config.yaml
model: "CTC audio transcriber"
norm: "layernorm"
num_experts: 16
moe_every: 2
experts_per_token: 1
residual_init: "scaled_by_depth"
muon_scale: "spectral"
Rows from block 3 of a small CTC audio transcriber, named by matrix and row number. Rows with one number within an expert belong to one neuron, the router's apart. Each number is 500 + 25 x the weight over its row's rms, rounded and kept within 0 to 999. All counts start at 0. Numbers have three digits each.
After each expert's rows are labels from the 100 clips, of 14848, where the router gives the expert most weight on average: "strongest on" is what is common among them; "peak on" is the class under the peak. Only what is clearly more common there than usual is listed. The data: two synthetic voices taking turns or overlapping, over music, noise or silence. In brackets: how many of the 100.
# router: router (model.blocks.3.mlp.router.weight, 16x128, trained with AdamW), inputs 0-63
# gate: expert gate (model.blocks.3.mlp.gate, 16x32x128), inputs 0-63
# up: expert up (model.blocks.3.mlp.up, 16x32x128), inputs 0-63
# down: expert down (model.blocks.3.mlp.down, 16x128x32, transposed), outputs 0-63

# expert 3
router.3:499500511480526484490507486500517496498523444493463496492503461526502500516476500512503479531494476494487507470548496493538511524481467526434490515510527496512487452495476512490541442510514560
gate.5:552520509490474481486494508556501497497490559498480535495511477497505510486484496503481500470480496533456490507517516556512504498521488545535466506524471478479472470505489515484495468484495479
up.5:479506472436494554529524454530484481445470571502499506496511521509521505515536495521546482520526502523507476473506491482434461535491468479460482495518488491477503524486518479520492514465504513
down.5:519520469489507512483498565504488530497500477531478466532518510531484492505493463511511520564495472500510482516498504537513478470506494471496512460529510536493441464542510515505521469518486506
gate.6:538465514481526512491502530468495490506509520551498494516527533482500464506482515515535481534504448453478454490498481484533481500511479520527482510485478477471509476512468494526495511497458484
up.6:466521504534455480490504490538505547475553507517486507471508489508474499564512523502490509469478563506503537476462506499509461509535499467462530461500503476530439532501500515481509540525502497
down.6:441464503491460496511518553510509545534456528465461440520490441494530519537509497463472522516478518510466517514525497466497562520528486503515493506487514499482466497543508504535532481500472527
gate.7:544506480491542514475524495454500485488471528501496511529461476501511518530503547472501488489540486429542479495538539456525501518485483489492509474509499482497471491504469493508525446500494483
up.7:500495477462490477520507480519505527465507468505488482492514498501488482494497453511482508501512527540508473492448447503486465495501478495570516515509511469459514544498526507504492503500489504
down.7:537539463483483536492521498509498489499465476463489510464537475488484490501493517461539515499497475450523477486486520517524538531481533506455529519500529528505499484447505496533465486518520487
strongest on: music (76); second voice: none (44)
peak on: child-like voice (32)

# expert 10
router.10:471480523494493492519524510503514507494488527497531464532495506511482537502511536516496531524477501509501513444487473534462469469503485431521489524520531505506539447471510486472492497479465553
gate.5:550545481467464533569455466497504525511502489540488521466493524508493504472467519532486491524497482455502484469514510501515529472477519532512498481510483523518494497505510482460455491535479486
up.5:566551466472470518531450483509503510525483514531511530489481540525489491472486514529505483525515486456519484487539511497505541489478510513497487489504503520514497488520505503461466468539457476
down.5:520527500523472507492486488537511475524486506501531481489486495493495509540524518520565524529482512497522504520531517536480494527503512516507460514496545470506469465504514508505485483481475456
gate.6:503480479507484521444480545521491520473508525440481547491528528536536451504503459476503501500489489505487502542469485508531542481496480501493505519525519525479465531512500515486545506498499485
up.6:504528511482536490544521451487510476515495480550529455511487487476468548505497548527483505498533511477515500463527520473476465517507519490488494475479479469516541461492499490520462500487495507
down.6:458495467475503515528447489532522526482504464466459508483561502518535493483446504517513479508491560469511482509470519477493518520488523501479460479521504560469468506480525491489488493516481525
gate.7:482453494485510532528474493486520496481506488482478482447484477523518526517510466509443492463514494530462469519469503514533469505476531459461514506489481521470486503500479451460433535522513502
up.7:485446503470502519535481499489517498481507483483476484449472490524519530508501474513442501462504504525457471531486508507533478512468529467462523515484487520474488504492496458474427536537507501
down.7:510486542527511466499498480474571493505527485551475475510492498480489501493483542525445529530478496528510456455502449513484518497493473484469501459521479500517497511542477510490547520477471512
strongest on: second voice: none (100)
peak on: no speech (100)

# expert 7
router.7:462523490486481510517473463520488486452517513447496476531479488481465508516545491457523536501519537522521467508518493551495468497526508454501488518480488472506510468488511480523500488482488492
gate.5:538486480506482493520524493507496507459509499487510477444457478484503530536528490478513517531508504482525456465537523466476474503495489510521505477492479459523461510475483489508516504472497527
up.5:474491498483538442529498445489514495516515514497478505470538457530494468535531458503482518512481540499498515510514467462469502516510469500497488478472519518523524521544441493495524482547510512
down.5:518522509501492489476497478468494549480500514510540464529452534472469534496485478471503479459489456491509464502508499502517465515501532499544481530489497464502509507444485506494471546510489481
gate.6:488481528493486510512491498515489542482515435527517508500485484518529512475511499516512513510526512513527543481460499474518553523523469480503498535502473517514515487478533491502527514522500459
up.6:490511453476492504514495521513500487549468512523524513482560468461491530494522529548504515531503488485493474512515469486492531473501557516520494487462445498504448474502540506526462499506548522
down.6:491483535535496490535479440454514463492486453499508494518513517542519481466526460439528486528518528479499546496516489507540456493481513434510479516514491506488537545489543484503465506521504480
gate.7:509514464524494514536483503530495501476475500513494461503533553489519514456533537467533494483469510485558572535515532487446554514466475476526481513474523477483508507510511488504488547505505489
up.7:472524516556508481526533495527496487513461484502482514515482524508491504487513521532463483504470452540511529502485496509498506522487506495458469548501528546496463467482481520512509447470489515
down.7:525491551508534469492506493491517488479518512521463512482519502482506505464530543505510475504503560515453525497486502504504489464481563516503517469450472474494492534499473486520496540473553527
strongest on: overlap (100)
peak on: two voices (99)

# expert 4
router.4:480455486514504506485535498510534469508489501464501492502450518475470489484505507522513490498426477525519530489522458485502522452472508472520465507505512480454512473491521515526474481477517500
gate.5:579533500493481490505510497528495517512539455534482482493526485518502507482505569472538565513501512519492539515512474455541514435489511479511521468530498520507477474507461502496508482476526493
up.5:460477463542530496505490502542499474521533536493507555504511523483510495498453437525445479484499513476495501516535541521517434556511465507492488483491482486452500512510545503509510501501468544
down.5:547517469489465479505512521527510473492482530492517515502472483501519480507513514512517514471514493493512505492484538479503500508481549496493500524548513485479524482486482541439517548517473527
gate.6:533526542506497518505486546516495484459491508508512515482532493486493526489499488493518529507486504539503496500485504478512485509456479483503509519506533536501490478495432511493471530507520475
up.6:487514497512476483524520483491494514494509525490510519513529514495480549541535477487531522512427492541524459507503525445460498536510474491516507491485487548484513488491490501497472485578523473
down.6:493539513472507468495505549478487519463480516514518496525495497524495491560535524518528496469499541482483443468478490507475528522538477470463495528496478487531518496496486491470501537439492484
gate.7:517517547528525456523483526513495506504538545468530527485497491478500540500448481475508469474465433517480465483516482524498461526497475491509467473477506530471465513492534491499533518491502507
up.7:536513535508510447523506527505493514519538522450533507522545504467491541494468481501468486481450481499523506461505478508521461526497472477525472499458515535471473509490525496500527530510495531
down.7:490534520500492514512519482510495479528468498510503524495499482495502490468553531511494499559512490519489502558458488500503523494485493498491489465468501548536502486462496493465505577530501509
strongest on: second voice: none (75); reverberation (70)
peak on: no speech (79)

# expert 0
router.0:499518499522513476511476507450494512509527465496472466465504486535496495506491454523511505504482510507500532532514550485494523478494504516449463524471506546537523523492504467483522468505465500
gate.5:515556485528448509467493500449509515489488453500478534493504469480481537514451507556477475494491498469507531488501511490511525518496486460479487519484529480509487499510473526477497471566489495
up.5:485468529512498516512508500544501489515508510473514466503478503549499485511516492496517538502480486518515487503514486481503440444483547525506490502525507501464490485479504478535519507497524513
down.5:502495486497537448484508549502520500492516502493512499538513457511507496507502497481528511521476538465491480468508503525484556497546492502506494522506476509530460547467490510568500513498505502
gate.6:563481512473503500504496475509503496506502446496494497480526484486494522493528522529490518514474470521492491491545476486451527555492484537453454502504523499515458512496465487484515506550497532
up.6:450501504542505492501513513481497514482526541537539515534478483523521473490477497470501481453528517488498529518456533506523483476520522495525515514518458532509502506506541500500482484482462428
down.6:544473482527522490474487494519494490493499506485463482546507487489469449496462521490533503479496520457520482505518510506510532451544536486536470512509481500500511521480478504526486510481476494
gate.7:502498545448498466501504488523505487528532471497502549498507502471492498517518510487464470470517493509498452478522481515546521499501504524517457566494464521489497490479510484520503512445492543
up.7:529498493473485491493517504488508488531521468482489483505492514459503446541522498496445496473497470485513454510508501508498495544450471463485519486514503503440516528483519492510542481531498543
down.7:497532520515493527512483467488520476530504506505484479501525490514501495479503536464505467515516468469500521485502541532516497514519469497529481526560459503499500467516504495513525456478537486
strongest on: music (68)
peak on: child-like voice (30)

# expert 11
router.11:466509469544516550494507453484498473488469529500543531501495472459515495478468486446513479484478524467497520518497509498471474488509532490494474515560510501527470525540480504528506525535502496
gate.5:524544465521491532516505485504502483504521497487451511478512505479511542495448519502499477523512507494494502486523499473507504512490489517535497461453479456535554446514467490513506497515487492
up.5:454515543490482486509532522536505514485516531493525462551482486498473481558530493495488490509455499543495451464478510514552488478460495494483518529506476531488490440499503512517508491482532529
down.5:480431513472464508538507505514508497460546499493489516470463438469495479504492509468508521503500519516470517505508493542525519522530529493474507527516509518478484525473454487514530464531452520
gate.6:506486466520511477517503530520502524528515441539524525531461439484485509494468517474496521545543456474525503534494514533533526461485512467528521490484485492479509485521483517516524534528537484
up.6:485500479494479474509549500471495505527490494521537515526461488491509473525464511457496521520510476502511523485521558516453489464533502476498506491548495492512509529494538503499498527503543491
down.6:450496511488468536480482452477518517473535486482520505564481488470499497494518550505507517503511569531509493500484503569504506495515453461499541450522526505447493476537503539483492464485516471
gate.7:508494501473473471478527486491508456551534520516477499492478457516509490448485460497496505519558499484494493535492482515544531504486554512513506489465529479448502521490501481521536454477517506
up.7:487494463480493474512508470533510444522523505561502490505493453518503457480509506457494511478502519474526483496499470517526500491496528547554511501509503485481516497513469479511541481466529481
down.7:486522492470480465500461483490475515490529486473525460487498522522528529489510499525545473481516525526492503488535518491470465469504461497509516385498495513463475499491516526485542465484495511
strongest on: text has "change" (37)
peak on: deep voice (29)

# expert 5
router.5:497462500505469445519487520547518506525530490483489501465507517464489504530527454551480522493475497481513530509448470483549491523490465485505479517469489462479460466506524491506516498484497523
gate.5:491528502493513486506517469531502474470481492503488523489518520473468515482455525499564459536477506546485465498549457539492516527542494487482511438494475510515483493513497495482487528504527498
up.5:486496505491479513525550474484499483458469497482507481483534512511485523462492484492497443484522506486508502508461492576527495497464480481501491491501502522540509515487514516491511480488547477
down.5:494493491532522489471544547537507504511478473524523488508514496517523502483494508524498500530498484488528536448495500501481481505513491524482461500453469535518490523484517473455476515552483539
gate.6:556533459457510469490517504512506506478577557549509492487475520498480505511531524493521532495469499546533524496507496475479505512478484498517448534507538487490483532487497526491479520524512469
up.6:505505496528509562489508484491506494501540497572486526498464553500507537508563478525478541510432517516514508514488475495495504506511520507521471498512490507510473470501502485481500522515478488
down.6:437516489490505545487507500523497462490520498447507479488471534486439517504523521532506504513508495513539519501486532526472469547490476487536505481503500502466540473516518476474497502503519483
gate.7:495517499479523500524488528475490509519483494459485463419504477486508534467502499489493490524527460495474496499501521497482503523530490504508530515507473550519499488507454518510473515526449512
up.7:492505493509502554491469481523499532469508516528489539493496495506490501507490533504528483528474508510490494503530447485514521465469460499440472511480540495477543540498514506529469500496522460
down.7:501503511486531473493501530515483484530488493520497491458541511472475493448492517504503517469512509513490463438504536477466515515523474541484541484469551522502483488517505494555516488508482530
strongest on: reverberation (62)
peak on: high voice (37)